Rows from block 3 of the image encoder of a small model that answers yes/no questions on an image's attributes, named by matrix and row number. Rows with one number belong to one channel. Each number is 500 + 25 x the weight over its row's rms, rounded and kept within 0 to 999. All counts start at 0. Numbers have three digits each.
After each channel's rows are labels from the 100 images, of 14976, where the channel reaches its highest value: "patch colour" is the nearest of a few named colours to the mean colour under the peak. Only what is clearly more common there than usual is listed. The data: rendered roads seen from a driver's seat, with toy cars, trees and houses.
# convs0: expand 3x3 conv (encoder.blocks.3.convs.0.weight, 96x24x3x3, each kernel summed), inputs 0-23
# convs1: project pointwise conv (encoder.blocks.3.convs.1.weight, 24x96x1x1, transposed), outputs 0-23

convs0.23:536530494495435486470473479505469488507488509501501483504547481480471471
convs1.23:473494500495510508500482533473510443537509450497509460453510497477498500
patch colour: grey

convs0.89:491514468503498491500504508531490493467521518537471507549541538542508531
convs1.89:493500499497494497496503520497519510540476490426499496441458503488512474
patch colour: yellow

convs0.54:536496433483486460484506545487483512471494503501517512486501486518530464
convs1.54:484504486490550530502451457518490505505482501489480550534502532526496508
patch colour: pink

convs0.92:487552482498497503512497509493480498439485494547487547486522531511528507
convs1.92:474497479503496509493503505520509500562499503495508548527460507435503480
patch colour: orange

convs0.87:517573460524503451500516521508486516519481504527486521497502511508521472
convs1.87:469466543476500499535493501509522499502500548489496534564507526488502504
patch colour: red

convs0.65:492531498497495477500505494527503441483493489514445499545524541520504527
convs1.65:514493487500523499454503500489547490534529502477500494457437475499480492
patch colour: yellow

convs0.14:482504453468494490521498517473508535489492468429517522506477521483513491
convs1.14:510499542554521503502533497499549503501492511533447503505484505507469528
patch colour: yellow

convs0.30:523485491509468506487516483517509503579475491452524466499504502516485479
convs1.30:492517484501544518467505544500493487498533550547498536520495528483516501
patch colour: green

convs0.56:486533516483441445486503528492503510507472509525464503509527491527470491
convs1.56:530503483542527515512505501548500487501506462509507486447499458455510496
patch colour: pink

convs0.36:512518519480453453483496508489478494505479519506500496497532445494452469
convs1.36:504524501501501520520450522513498497475472433547506470492531499504492517
patch colour: grey

convs0.20:505490493476490496496500464474464444506489497533543476509539500525527469
convs1.20:519476503538558483506489510503527486529533535504472494504497496561498508
patch colour: green

convs0.55:529540503487473474490534482520491527529477485493477495451514493536466471
convs1.55:454514502498488496505457520485491529489514533499479497542474567491484503
patch colour: grey

convs0.95:480513510473508493553509495457513482498484437521549515473508501516506505
convs1.95:553527520525463505491515500499503530493510519502449484516504516462542525
patch colour: yellow

convs0.15:541539497500475461492468470477465506501444505513500512493532503510524477
convs1.15:429468506483500502466497502472496490504541534503502495520541507511464509
patch colour: grey; pink

convs0.5:453502506483489524538479509475498491536502478501553460468528522490523495
convs1.5:523522499527505473484526462504516501497500493523437537507513463474528531
patch colour: black; green

convs0.27:521498500500459499472481490515472497504472472457520475486487493491429474
convs1.27:479510491499537505498490566511496500501491480525498507518479567508544503
patch colour: grey

convs0.28:489487477464485499514444481488473493519495501510495501505560500501525443
convs1.28:498449511547540485489570499518513510506509531530495482503502498499502521
patch colour: grey

convs0.3:473494514503511472510516527503529483486485490551491574504518532521504517
convs1.3:521499494502463559507498503546500507510488515479498457503504541458500466
patch colour: orange

convs0.62:522540500443487487505461513454475503523505462467514511488510472503494480
convs1.62:474500553508499495458537551502541497498543501505486499481474499526511508
patch colour: black

convs0.10:487523465499502459512495514507510514499428452530478515533511505511519500
convs1.10:471491519503456516480505500509494490511585498493515497449504496499523497
patch colour: yellow

convs0.1:485496476507474492480489540509466486502488509551519468504519503534476442
convs1.1:543530516544497536510503476529511551516501499471461530499498512484521514
patch colour: pink

convs0.75:508505518505482506521507494501502487535499494553548477498563494502530459
convs1.75:511501502502538494536468467519497498517467511513441497532510532494520542
patch colour: green

convs0.74:501581524500490508487454503456515514520512490474505495472506477492499485
convs1.74:503479505522467526497500490502540552498501470427481504495478527497500508
patch colour: black

convs0.33:480527490475509486514487505479482509408501502542486518494512514501523503
convs1.33:500504476517498546481491507511538539502490531501498561537499521500542501
patch colour: brown; orange

convs0.25:514538482454494490477497526502471452510491477501523517514498496539527451
convs1.25:472504556540500481515496535479531495509502519541480491496457516534497521
patch colour: red

convs0.63:488462495479496484498498527534466519496477472513519480500506518425474482
convs1.63:498538543523530497506525479512538506504520529509464490525530552500503522
patch colour: purple

convs0.2:506502506509487500493507496492492500533498485415513451489482484494452481
convs1.2:497553491500500528496520519508537525545492502501508525506475560466519504
patch colour: grey

convs0.11:514556528494485506474464520470505518528494498454490478497493460491476466
convs1.11:502541505509497534468515509551515555530497476499505532481466516483500513
patch colour: black

convs0.61:506522484485497500450490525503472520426510499490496514470452503494478499
convs1.61:514485474515528495511495504530499494566467500505500510539511501511566505
patch colour: purple